A small self-supervised audio encoder (BEST-RQ), trained from scratch.
Model: 5.1M parameters, log mel input, arch transformer, norm rmsnorm, activation swiglu, layers 12, width 160.
Training: muon at rate 0.0016, batches of 256.
Rows from block 5 of a small self-supervised audio encoder (BEST-RQ), named by matrix and row number. Rows with one number belong to one neuron. Each number is 500 + 50 x the weight over its row's rms, rounded and kept within 0 to 999. All counts start at 0. Numbers have three digits each.
After each neuron's rows are labels from the 100 clips, of 14848, where the neuron reaches its largest size: "strongest on" is what is common among them; "loudest" is the band of the loudest frequency at the time of the peak. Only what is clearly more common there than usual is listed. The data: synthesised imitations of 52 everyday sounds, one a clip.
# gate: MLP gate (model.blocks.5.mlp.gate.weight, 640x160), inputs 0-159
# fc1: MLP up (model.blocks.5.mlp.fc1.weight, 640x160), inputs 0-159
# fc2: MLP down (model.blocks.5.mlp.fc2.weight, 160x640, transposed), outputs 0-159

gate.233:475544569563549629625460412509560508551561474433437452446472550469520556403452580479507454474485494422547530465526463531472476456458507555517462498538407440556477453527465428525508450543500531500437485592518461577505386588502538469546531512534512520529471557530438457536466430507412496514569436545545430478564505503438520436555527416536462450479570533468540552484448509513637414426482477498490573521505501482563504524500463465455480424491522451448591582551463563471448471534549418
fc1.233:486532623474565492539558418423530597459524459507405454471547447505480522430477506437521492562509537444405427453453484460581467411566525497551515539412512555546435476523464530541476439512561379515515481456338580495452532453493461576588547438512512458467498489541440517421467502457544517422500553537381525517541471503470420524501420511468587472505470536475466492496558439567498513524498485496487503469427442500494573529469493564617537558498541606452591477508494501488465547534492487
fc2.233:579467532503453472553442483440506550507496494451416493522487499469394552514545530511579573391526420469467448547504463499531515476509474515524490551488484505458514588462485412487477473499533499460465497441388430433572485475509510513443536480507604495493497456540433487570538428486495549545517411495455576514545585496419601533567555449446561467442545527429578467513520456425413433430614413433534512495497436532374436452521539443563492568502526456518433482465504557610487537471458569
strongest on: household; coin spinning
loudest: 2000 to 4000 Hz

gate.120:647537528582548564452464462535487505573503493529526529590531545557439462453474524465595571524558441430509476517481458524508539534430546520533522462608476521618544520445412460478509489474498520482468440538616488545432529460425509483494513529538529521432423505595390506531536492520523514462556478495576434440537447547467487462480537451478545512490432487473619522488531448445511531433593477465459488453510485449463535491418530422481461477635549462487529524518536538346428498552512449
fc1.120:517447379502498514459450575423544481556468546510451460585470440488468515462471550479530468466519494397505616531515550449433505478458550589512515456518436445547482510540458446432497464488454462424472513618501473564529527520547384510426542520456507535482487497478475445532595426523467463542444527516444439480596432498503483499537478415501483528544541489571590503620504483487430506489463526537513464427523404527527555571585419643494448441451482511540499472550477589447576539464476583
fc2.120:465502471561503519446416610530522471468463460435483442461498450525424536492580559437575496480521445474477435468603576433465448485544471465510507448489591546542541600518521447476615516543429500552600460440461526551467484434513508418415415458420520467493506368495569496520522517564527452616610628514399471546484463509530511507434509537439506460497531531446413527507487499530525505491520503483473513539489467503541472456396579535502564505494482490482561575455424431496536487428493475
strongest on: household
loudest: 2000 to 4000 Hz

gate.127:538566409457474460410408469528525475526556424530514469450495429452479511467552552447479483559449527534618479382562469423527599543475499513518485528466488598532475557504429457519447553440554475507397479525569457503511390497474438513510486527557493544419506526518385434483398541552511476486464462424424590532457451476501527439578459447475576444450536489460415551522546512498434513488499402419502441564519535433578483464577469521482517540516488510431577557442462509465545476491523564
fc1.127:538627446522566469525510575498425614529413441507502438467448448514551568531497468470552481513491459466552515426491600524440519593517555487396500495574466494516552499506545578585510537509530522576500430482462551503495400490498499549497438431518548446456370439513574518604497446535522474474543495440513550566395465548461425503426537476543417501575457516545460477548521511482527459545554466566596469529478462494455381515510535574487407427498571461471470542540455451505533502530508549
fc2.127:518434502557571519590543531465473490516564479556533433493438430502553534401526456528443531452529462507540475472556483524486444482476516573450496559510487503497429491511551458500488567404524510403415637531456515475479509518461549525520513487517445545456495465514529509488583464522554482476497456471485542478465595644486482503468563497431445428524590438530461561459463565510468514501502537365540467471586563443444466589475445576501592582377459576432512557511459509577418535579482534
strongest on: people; chatter
loudest: 500 to 1000 Hz

gate.576:476513459541522469490449611515519547493537478549543508494454512485451515478497542585521435543441482541551476496568468508476489513643476434533480498587423573551499454588424483460442517461533436462503531631525632512514451535545560512522539493486522435401535518422509508487524436504436547435576447546530504422481471482481516435482500592486513436447495484561576417549440540437424527529389561390456448491421530503515516501512464513591508476460544541541397544478420514430449466486583540
fc1.576:576516512592526497438400587466544525551503557477496544456554349482479584528504490494479540459395451492423504573448460497442533393503472567661409430537468532537518462460461437506460594436495526504454567540452530511453579518492525491431567495451467533487491483507521544444469516535494606401511425596448447526511439494492536548442543484545555504508522392488556410485496465488449496486482558484485489485531455480447459493540461499455521584437537458556433447512486490445417490489534422
fc2.576:452532470501457370415509517524486564544537507410447420470556473496417587528467519524583406469491536437568364441427451494503464579485505451524482549496458475509581542431455497462426588581552500515439493500445620579510513534499571542557509495553509454462532525437478481574450467512532495567492478546448467491469520562533469484523498515521429409492446440474440523440528547547483421494417471513496556470482449476511431625452474515501427461570519409447465406507445554477540529451563486
strongest on: quiet level
loudest: 4000 to 8000 Hz

gate.128:410461455567598480526501525520510519464534518503482497554429513431594521537524451437501539465576569478561431527478507566410475449588493503494498505482565527534408526475387492470519568460413414517506494535513547495505414537394414536527527535533492446586491515530477467554480443484434420510539490466535454482435651483469448387514456563548500479520520466425540466379431502492454473503471441477509545548549539388411513575546545603510510458556478522508471458554517496532401541528513524
fc1.128:495485520479488470533601556481513461498520561632525516564486438475528510389437502462493489485491460573505469593597474534455472413464494475450417533538506517492463494537508506456479537525544478570501517547504535513515517480453507501469535552538565565570382446477463454541499566504473514435437584518522460430440577508553449414457489477479495579531564574429492509419518530505501517524345604455439522446450506446471479545521522584430447515480523468447454441652512469530366485414475483
fc2.128:497469614504452496490484505461451444524533520598557538559533432522507515557467601535478415489538524477479495523470505446570583467499556553432512498489542566537504455537503577479504550562471640491455470453467512582554503509521519540507540587650505503552511544478434449494558512498591404611560531453461430521605590520513515460437537468513490499474495570469506489542623575583431556547506556537395489461554464513503506502482537571472472496556506572453527397554469483487442482573472532
strongest on: machines and effects; car passing; sound: explosion
loudest: 500 to 1000 Hz

gate.604:500548541467464535520496434499523574464633441527481557463424605493499496614454536553437564503472509466506544558500569499604464409502504450464439536570519471481523525510413487532449495477468412567553484457508440598477434550526477503510450433531499615529476523491480522385456569448453501529530488523523506396554491493532413447480566500458436492556509487506491499556471545516490424571465540495476472426531472478444570481381583593504504460485475522554466474410487442572587568594444543
fc1.604:453498466537541531460526553508582451507472549588441538525495497518480471444552505566361451496517466468575528494593448497568493612421517414451522586570538476540515483548510483489534526472461568547453597459468505563430502403437462451427504518480445506391529460399516498481475488515486558540529522463544563632473468497416515429430511476548559508471444435567484412564514544514498507482489423626515616426518509507501560470546534517525517522492505467510450533465561544566585538417503488
fc2.604:452433522477513470554394560546454571465456533538551518521546509490484474543518486488543401488483481520518507439448511545507553503652466496448528423649495556403570423512621482457508545488485564457559487540447526569545438546480518542514458546463520478482467485589540485581489571511513542512527602545455441502526527509471607477509460513425441483513520472456581421474461560437442552485497512513458615436449501601453535569513466434462467538510552475382545441553520552537550513529435501
strongest on: mains hum
loudest: 2000 to 4000 Hz

gate.577:568464527553551568498475444421540436455501424495486503473429514392589479494527512509383525561482474481501529521571397499447518505570475455486495449458523555517400520460448388553443426485533539578430522448516571573480440486489522453521529535499430423504586543482533445549606576584510504507565403498530520455529420492514453553514546474583486479516525446399482548503495489469528505511601476557524578457457473552573514506498427498430575417463570526421536496532509534473452413523570450
fc1.577:513401441435559517466524445520472597495533516569569516514447481466522568516489507452510476446568504514528452558553563392536491503585427499440544524408518513515514541518559406510411438571514496485467556413530471543517531419554594469451469413417480511478436464500473543562491541475470487506446410605424626530460539439528564476551503515466569643515524523504499507497459453435513575535450459451563523461530488404423489380485523578552495436476512491530467527505507445509456438509525549
fc2.577:504461561476567462493520536448476539459554453581602513478511433477517483570511523430610510557598569440561492513449517554633535542457494544497529498516421541552535488571559491434510530479431540444501428483479518516472559446434529592422421473618513473395460504438446494511574494446582523484497487543442475492518577523503600446466513462406397481427473406528517508472449515498459490433518539505536492559565448519477543507591528464544518489549489526409540447484416491451504405540537431
strongest on: nature; rain
loudest: 4000 to 8000 Hz

gate.170:591570489426548606462515528519483437532566513528464527442448451514498556503518491534445513592494509432569475458487520499524545554558536563516484592460472473465542443497531470570472454548533447677547451507502455563493523430537445395463454510576461487532515470529483540478616435515523483535518520480494470477415404419520596576516508489534546500600548446493583439491457480488485480511479500455435463561562439480403491459540500550549571536513476438529431579449535549598470429518408552
fc1.170:508571473544468474410548460583437559484551517542637520467528566467438517464482541474472512474551530486529502442524487460647486535472514514557506572448438518506526502498428460544509563465535488451486445457531468489582457501525572534580500463413511474536477493447544464478501550512395497565548563463398486446526499464500510453434595552516553561395550374486545634473546479452456539504443561500496525460493599490567550467487571453519517506458435522484453415420426566446490546592521478
fc2.170:470475498519494510442395501495385469510481474467454550472499498511487421539523539596398415494478433463441486499550550504506452551515500466480379499430416478491499506557510480529616498504456489564575484468476424557493514556431522526508555503448565501449581456446495475566430576464498483388560584444408559479407497482519442477468436534459507487532480571499469396341525478368482508511510505504593538593533553517485523541544482536517508477513475538479558571505551559403441481514469503
strongest on: nature
loudest: 1000 to 2000 Hz

gate.384:523531481531487536533503519388530426551420443496478528536471487472547537423497559453533466416487399654496582491476538435658477439532438531490438486465492452503477503482524533545506534437521504493589513456528468482435509550420514455465427555465467540591541469449556577463486492432524474530526523487528580524533553474523393516431452408468458452576487473465564542507468482520577544527480513524502559529428496557486400440454494461465464491388452607539443424445490447476506557423428487
fc1.384:437495540495557472464446558549432527462551487486487532519496418448559509503488554466484493453517546518459564490523528566459520500443529430495582477445487469499471562460514498578541566438448521581562542552527501529400472513456510509539486499453591516524469522445406457478541530497576454498523541579498480501448510556498585465348505572491437443602605514600511406458476503447542481474546430483516445501528474528489552456446471488516592587672586462516538448479438597562462491475487601
fc2.384:535515556498419411467504437468556482595463627399466517444428583448555459529539444523464497518551461483579554539593542470463531432484410457556534471549432481622524566465447487527485458492453539448430503491478493500545441440546499470512450517529480526547535497438546550545429563494475567502493400506535501473456494477435561527511510585503521510477525394473502458502444467413514530488437380532519419496521510650603527548518526473450555508541472465575584518449559483463424503479504449
strongest on: people; engine
loudest: 500 to 1000 Hz; 250 to 500 Hz

gate.285:519506506515572561474580535485457562456476498473560517519500515537456503584504479527468472469498618492575501557602423530479430497507490422519561542468472505503538525520474498547500401489449534474599413542545379516566551551462452528434471582429471521424465437462440430496460507505581429571599487491416508375495439503599541487525465550505513510534518529466492493506508461410450492547486576521510577504428559503502462473330532501521404486424512470479538497405455502426464577539503506
fc1.285:503565465427475545550502588531499526415537456542541552492490494527481427574517524521491504442605491613536447592566463473520513504413553511564584473516561533497498494448474377455539505440466491466539518461511469524486511420462634619494481452541542542546457470431523450481532470432433443521488499485466491535477534570516396571458451536445452432550451533455524499420528501620476570532530453547366565488503460562542492551467502535527552499552494442456391453528533526508476504570597466
fc2.285:414522513572437452529563480463428442483447480588515526558520546512480523447474546541535359516500438486530510477538427470478463556463531557522421543576485554401433419480506493419524504580596386559518561574460527510480539534584572501446585504503501511579369481500469584506497500513449508499485470485564519486582431524517502507499529483497585520462483604483467449576588532564559550434487501572421464574432513496509483570478566547508530448506546471493510461532495428409405471520455519
strongest on: people; crying baby
loudest: 500 to 1000 Hz; 250 to 500 Hz

gate.185:472560484486472476486534555470523433409475538483635582572421538552457524487533506499461399478402516454432480478555436519581467455551449505488508527503418506558552552549498489409545501520522554452484475525473577507383462426398461429562483509460496474513484539486446507403497448578436519484472539518427555504489587461492548449558437528548492424569456422486512434447564582523444481541546561481457422503585506491508438465460490546618489558459511491514427486634568541479505489465470499
fc1.185:506480518493425520475551524481461603503519467533484507457541515507552455489416499490545559544538461556541436485537535550524413530445475533499447492530555514394478444471531512502437438488521434526589471473488461492546543567559555529516492437519397485458567473411532510526426457401519481553489624418410503407540514432531556449469554459511355583409541452578604545527532497458568576532474484537561589522465495525492553530545528421363529458483407503497531450498502433470516496492496551
fc2.185:466442559548558475531480504469429404512578524439553499447554460446540542552500497517488500511495506486578599544430566528519587371446381529507482449495531428450539472484462504524473480505485470496469419496420474490510509456571604464486474412429511480467547527500530479556533527490512543526540446516494524491427502479445405437471498531534545565523539545597477507527414449467422451473456421556398469416490495413582497565621461455505520460448595521425459456443466470469540506483411603
strongest on: household; doorbell
loudest: 500 to 1000 Hz; 4000 to 8000 Hz

gate.386:433575517499510561553485523609487503552426506484508477477486545544509424458573408513476448404359513566490625457557540397553502535538548493512523545533563554456465430424470404492382445491462490564475522553486535482465518467493514600448472409620516434463494501553455440565549411535524476518472497460473389460476489505527546428466456539558503458507505446476525476470516532528449486459522472483537509486449473492443528548405550473439440538536493540501570613489532480525585501454523592
fc1.386:564397566482551547549541496622533527485499573560525487508503528512473485440562597523541519428518433530401448585497483549502516540575489526521407535534519539492540505502522577467472590554503482554508452475442534501498460521455512530490576520460474529516517497477485554463467508536484565544487456548472516521389466509536456472529561506493497437561490498585562437518561469516533427491427556602512488446489469432408525606402585455483429517510514593599556618483522502506522490497312481
fc2.386:456451477560493583457402511583373463457449513602531523528477447521508397534483460553561444525474433466472525556507494453506565567532532499518560515484486500544422437413533481514437406529531445405525469493583567525494441540539505469464518478553436548475553494574468452534536548470409478524438504393435503543474454456468545498483422523520451541589607450474451539474546520566517543437473457465442422411548469557495550563446436551483470461444444465516599476517567436544407449482500520
strongest on: machines and effects; laser zap
loudest: 1000 to 2000 Hz

gate.80:531371440632554493551550536484392532486502536450485425521474464377511491473490555454517415489436553489409406560516496531495471522599478432502397539500474411519463461456411489481558542542544546469432494467541566527581470421548500385534563517560440552507528628433552487532522515523487534502479482531436435484436470454554558571511555492501557472531504464519569503544494437445494490543507498502436473498581438475473448480412551477568508430461546508442502400477497520432487518483491448
fc1.80:511466565532428473502515461513512420483525443530537486441533472488421517494485455486443464403548461425592580468564476526572426444460498535515463551548450522538432483537529427520517484441483496471477575529464559621511443617477566548508521445544400483446545592512498454472600527483485532497483493552447616517606438471472539561472459505435555490431412515574498542486531480548408402547499454476504446446501426575508596482506378472528520513490521427512558495518426541469529440463579467
fc2.80:539464549512550479374463466557463466538448585555485548505521431506397534538494533534511468564510608472568456589424491556567487489542493441451507469487414431498516520527480443418472449559501644525432569584517507512522502402586515519510546489510524378519477513521545514525520523459529426389539505522521408443499452535598493480554402493494513491469411458530469379440573486532482438501442434496505450474490514456549558460503507542454507468474620444447484508491582473495546515535437513
strongest on: nature
loudest: 1000 to 2000 Hz

gate.87:515416588551460473536465608466514520610456503492459592519488464501510568597368451516536542507478465488511511561482501593439502520476450539456528507500502447555542493597411574503482501425452503384447536479589500473428449548483534527503448572584498437535528468540513421503505564448433451434485500510445440493549464578464515505470517546513458481495527558454545504452532528464642604508523408557537477536457347499527498470532468481538475462511529440426459533504464544462482410566466531
fc1.87:487586484488533534439474502556525398567509438467460454390465515418490439472390494536498587560451481544471451511500560492466479514438489516505508491486446530645492530492485507488556396477462528453468556442567453486476481534559572550412527434560444467481491439570538554580532530534426524575566558470476500548521590458490416490572559510532537420453533497486512460453398494467497507610483509584465442423527434480558553491486511482414521526500434468432537495530577562559596556454437541
fc2.87:540533534462487579486483501491458506363434504498531514477480480475532462464509549385531456437582573488557472392467401533624567457497472416524531516563555558461498466562502361538432536506479459470618509522482502482425478547558424478447494537562466474518505426460489571569474532508559458525486540434539486530458454471537481561509450490548471541459422475553444511480457463523550563459550447501432504537467493518434577550449427491475510369487440524524549555491456544594516533380439511
strongest on: mains hum; explosion
loudest: 1000 to 2000 Hz

gate.524:476473542540553502573510477639584449553541445502466425558470510576425555459487565535509474445462472554544544473466541546518525421514458454403542475412505560490446440391495548450491495468505514562480428478446527535433521546539462493477485459494418526529429506494472524530633573486395405527462489481389506570505436570420489497591475546425503540552547521573540511490489492428469479459464431526512590450464572482544459487515548514572485435462562384526576486526563509493540429486523471
fc1.524:561610536433441521543528507429415460504556569457501499445520545445508531467494410547435516639465486477425468527503510428505456476551507578527438476443575528467555485559511587591567440556448431393521500463495521543584507549429461521543468486488511433477549466483459439476522539523587545464476496569469536481599528425498549437478441571567577486517523446464471451501487423445536547499521467438564467503457388559473497484489432502564456507439490566484429496521463479548461622588484553
fc2.524:483473516502546472587528411558513494509555595517448562488543505478522524478522515566509447466425530433545555457549481506561416496505431539435467595503568527494580487459497429611596488500508494462475496523516531505531517489571519402439430454464429483601479557523450518522544511541475398481544536440414627492493444480550543487539445596558559470551516467509467480467478435486526544495536531472507516554658458510426429542473484498499409497561571406514398471498554482521600458550573481
strongest on: machines and effects; sawing
loudest: 1000 to 2000 Hz; 2000 to 4000 Hz

gate.563:505522426518434465532512518528489573468463523465513501457498481442587505573483550471454449521471501473427567530514507471472505394505483552548460455545495569574433479420472423349509508410461545418513475451482573464442523404532450508480551590551487498435516446531468598428568514510501500496482411556561560455410433476474554468455474451555457546517519507504504471385525499576492595516625452461510505499550412498546494495462514442431511421519584454515534631506578468551538499471463552
fc1.563:614430475502505425477524542590508556475394521484544562483465571435542574474539593483484471518465481529447539506446577379514512464516505524580539508558532451437485571491415492478481488502477504497458491452452594524434455505459506507471615524544485534462560570509446555513493448509486559399521477587479487532516508511457619469421504434560517490529590612439445407517512403469450556513590434523500370560400412530523537450505458528493537571465509487453519482479493521524457482540519531
fc2.563:423458467508533458445493449491482562502442494458541452515535582446491525573580539506480408505552555496434564441472486447527412477472442528538489543556483559610447464370470505500511518553484511487429439629461489554471537427463534573576566487583457529489564511485513481524436542457434553530441424506525484641472503487487538460452510450587454418465451568559469540523595447542470478514568412559557508455497433563423586444482445476542454480491522484454479462539441584527522535471466562
strongest on: quiet level
loudest: 1000 to 2000 Hz

gate.191:417456519510379432539453509470508504492542508473506473471483461409407481461604537506488451466540497568522558579496539577517444591543571502412473520416501567465541467480493566541512488489560479485382449376462525464455545490455507537468400528507515413476418557482490521531516525506466414343595472467567567422500517492475448485464531474561500384531576508487484488508586496513506502501432440485504552472495493488426445517471556542568455481518535508540532546449461515568604508536417579
fc1.191:582454573503461487516617542475486564438497501484412598490474490556512550402431500465587433527531453546518526464513482461506406497467483454495500442568541478481559536512437482680447505590461592586538523459430479499491427469530439512445527564609425496458405501489551474489506471506527536564500513559559471529571454464497517484517560506523459566538490525443516495519649509444547499478546541543607512479499417468548422525502474463411549536513450492527439421464511443477574497511497445
fc2.191:489568437615495527523465427405386439423451591469497536464513551514482521482404598404505473468527460585598449488506508489407466527548452525559460504465435525564504530422452454526514477601511493539487476506427547486425585546478470485471507538548542559556532436470520447602346562554396420483513497478518476532454443471479479552493451511421566490501513570483540456437448479544464493540473492527443555550455501522503433462481476558392535480475489474542555481533434518524479492402514472
strongest on: nature
loudest: 1000 to 2000 Hz

gate.31:555414520421546585626559473478593480476496506604526485476511529508549470457427521477459586576465550474466507566362466466500488452466495575522469551481487572406495502662400433480450480383591546547529467460477428513522568414488496499486469461504565447495565477550500471500440528562472482495628438531557484560500451485493500404447514534527594435454526487493494489535573453452520502516502474418523561552521511502435604495505480542519483453539513464479475501515523554501546473510539567
fc1.31:549564537433459518435535515568516544458502527598506474476442516499418402547524537491483482430548534445570609559511457420525446464572524505586511615486421512463485441609471423450497473446545554560429493486478480566394508493490496508593508458566522470524495509521484489491353557506538495403575563507476523464542457475474407508555521480538526484438494469491520403458479543529520515423452513476489600494506506516356534470562561529539544496531539436408499545480549521503591494540429535
fc2.31:423559519502536409592427617511532530496542547514491482523561504591526486531475542494554454581416509489474560516468521506495535475477473463541502488515525503476563475475470491557457566478508480481480539465393503439442511522508558446435494403469493565504414435558554422499513561579460530573483447439522580450504458444541424521388472482440451686409477487504552486578496461470496501385532600503523514510498451532505541474465625494462458471460595487538564544526459456469509497436558437
strongest on: people; applause
loudest: 1000 to 2000 Hz

gate.503:508493416448496547472474515466373520547545480532453418481491584486501389478521502499496511493568512498472490530501555456540499441420439598523475504538487496466497513583557500468479416580588455562460525478474460457509520471538541525516538492421491487588485533545558467487462508440585544496426491513483551554473467443472461510405488408534376469571547458469404531607479483448570547454473506496604488413536521586481493369432509501448504475468459439622438450540520491422591461557458516
fc1.503:427520499452594553460492641486571507417550515442509480560542482519544564492492496488566622549546427422518381467496530486446457548484507458559460471474454506475461534481533495567576484463474505588486553400484490470476464500447518511451481545493417533576438497554540551516495586584410407537467506572563441458489443444437549579514488538509420497509554468475581451493478479460463532488612442574488483524547456516528492477487470574572547495557518400475475486422454600486527492481612488
fc2.503:417502525456554455485471408431605521553481497460531552600457461495514477482511479474603526474510524473486501456541457565553551526453574469489490430481426453417491474489489449468469461531403539443472513385472452434530594563457560447531511503520562553519527447424379516482499475509572567533558426514650562475471451542530507531489445472467519446515488582559544613468433538560465510522622463557516538532480480487472462507546515559446476524495444503585502550386525581479485531464584508
strongest on: people; snoring
loudest: 500 to 1000 Hz; 1000 to 2000 Hz

gate.266:419387505545575556493445557587407527475485429524510458540477520596612448467486524499493455562568456540516475522564468420526430455407500503474448487519460543475475387495514452488499427473498511502553560496437483524451497514436539332568597501484522427505526496458472555576477518477445524504582432439506546566492525433547436560528475525489478529469476476431428555545500484483500444561434559460448466494501451443496512530540484590575484545450488620401508408538528537506534472476480581
fc1.266:492498410454421500458508436568504510467503532453478564531513540505423541534562509451500517504455468534430611421512447549516415437546473570544448450534465556416457618432457534475470443509534482560542587499552504447511544552435527575481441479534537501522437507528365480438482497525490490480492584403532492503527525513429468483560529430541569539492605457557519542545557471485482515510467548445639600517491483511536515564497460488536415510521442425621434457520526477436431496474424578
fc2.266:548494557481530452520464472430482438547476421500533529552488471482455421489545485445488540468441502494542405563539478573448574531528510455530567482527465563547471418550467471650475429502566440416415532545545541578500457477488552504533579406498588427493542447571454495528568588530515558538518420430564522493441537518505522524585493537535486456520556442538528427573482583463547539571507488516538536465450530537423457497465535462536532531618394476533530500546514581476422548525407573
strongest on: household; glass breaking
loudest: 4000 to 8000 Hz; 2000 to 4000 Hz

gate.348:574580493468543526584475511552527509482580563551528563502518486411417556570543611515499548505542560482495512539524506469543433488461496467543494471455469539515440429544557425532502505482494426467520513508489565579536561460481525436552552427562437491447502566481517501450427404477507518437590521426430438574444482549528474577549510505458545482455536434468437444502575449446508417691453403506569579549483553515513560571536519530517480442474559521530494508485444386538476493459507551
fc1.348:571484428462438449411610522523387503455507550481481453452508486468511444400486538506480445456569499473539446559576487510520555514404438535481465473452448501523486497521452537460517537539357516549479452430428462357510525529440584484514543556375485500533540467576429456526447542534520570515489514479458517567454508464475580534537518407530451482464525495565613569476495476571500494408449490525514450502475519468518466487594431498534570449558475542527472491431571521443508541599581496
fc2.348:491463574482568517450484451530588532518494597517433531547522490493464624482528436524461560467359551494573471569486464416443472407488393536528548548604550456428445513502473563492559471491488475419502414575521587563434520563456469456465458575467532432402516510541495470553498578496555535487513532540535499489512485540510484553469495495519549563490501531420472552527538425465559517428469493435494461549557606503536540517485594502493477604561656528550545504459516459501524488528490466
strongest on: machines and effects; laser zap
loudest: 1000 to 2000 Hz

gate.311:557575443513532474552529467492492536462502483429496574480542585603529501542450437548454549477450421451542514455514647443507484418452543503517463510546587571571606589538542573475543398516493508476583452499481445521486437506457446516520476502592466602489499446511453461453457510457545474501504595515448532387563481470598461491465515529468497463391489440411489483499408459537533448478440475572556390554492500453466458475512444460536480579442503487498445463474510483527438397510484520
fc1.311:429495436480438596470507501577430452544483498530483478521494430469406494498621477504516485556529537497525524552534408507571521550481521489484608529480460452443524517530517447499552573472551519519469546517477472487543518462480402454507540531570501509524405521487543498543471398461441487540538496502513523483509467527616479444505490355584424543552368621549492491460496462455512450437549556605511522384513409539507511548540493401502484405533550486457482534604468420520517547567462510
fc2.311:393457419421542447481515513536533443521543429536483491484423521434476494505479540420515490487543623461482531530469484605477480457377474434500445486585493484401547453505476566501501528380450532423465547547485514503481518458573491544500487523467565476624477443555529575504476532532490433473445565506445486539544447494437461450530454454515415575509444591586497539497539586512547582512472515506540483547447496548468491519416446412516515586472412446462506506502414461413454422582501472
strongest on: mains hum
loudest: 500 to 1000 Hz

gate.469:462450501417516529516378532479440521557493490553536495532468418501500496410563454510481587575537473482615565439450513512453426518433412534524398588563442513430489518477494437601456545521533460430477561452439475536545530451414523504507519544555446485531559479480540476471528449441456479511523432487548558381472449462497575514391578517464497498534455508539516533540564583607511485565475549607462516571489458458492541520446465567548524476454595470430488536541429494409509502506492559
fc1.469:573486597510498447527503531477555556487463514478449534499469485501511489561570524477486423545475429526492519399574581502418462511486418345536557438537561509540489549446401594582509475503495541536491546561557439438512590564529529517511537519529492530474512454426420471428532453440416512538546410512471373495588486495455480594518557595496507456535483555524601526551554436487538506440530482427509460489489439534522471536506505425468531487432570555510528471469527452589373517513517474
fc2.469:523547504526547394561444539422422441523559549518557442506463433510515528461461535424499528562632518492412415561556503482536517485461521546535484485458528489523468495500552554493419479508436554569414489495486458504434458583609487553464462499506444427447541568539430531530512458592598478537451490417552499514468597375522583546496456517604532423413523504488524515516549540555541532516486504608480533561569393536521540435559514469460490493588551495484544517480501547532493468466448562
strongest on: people
loudest: 250 to 500 Hz

gate.624:434467470498437488560484475524516521483500513537547516473508514498497429477480540588540441454458582540408529526428467462376485461445492412548571465561427482615474458610594575449498416517425439360597512565523463358386474500552436536515523505514502452545456515528503581468459435532449408519526441475579519515494507479459525480490501465471456443451516524432503470491455453507454478493492431494450497512540534513520579564510520455511429539495562493579510586443477531495509481471408592
fc1.624:489544474405422483445503437557562461416469532508410539480497565453494483462534476530484451399508515558434569425429452450526496490519523469562538548525355378473500448510575454497536516478549448449488480468512502487462538452483449480478573659486510517419479571557554566459499474509493443440516546476504466645521499559523633504533570455484536477385498518503587476514469450502467447482466474566491401476470584511455451600518540474505511539519499487480495532453402435519465499477502551
fc2.624:412526537498494497554470511464437577586513495504563407472515456413566488466520482517483463497501636445467481440526504488548580520404526535445511520539489611607517511511494524499451644522479511458482534497515499472418469505520565550504501458577465535519491432486510614526456483443469546511431414560475553408532470466490332539432497547486416488558560565448557415526535538498502537520583555521452513526429496512454545436525497515444372486532423504474430523503536550473517446533463461
strongest on: quiet level; howling
loudest: 250 to 500 Hz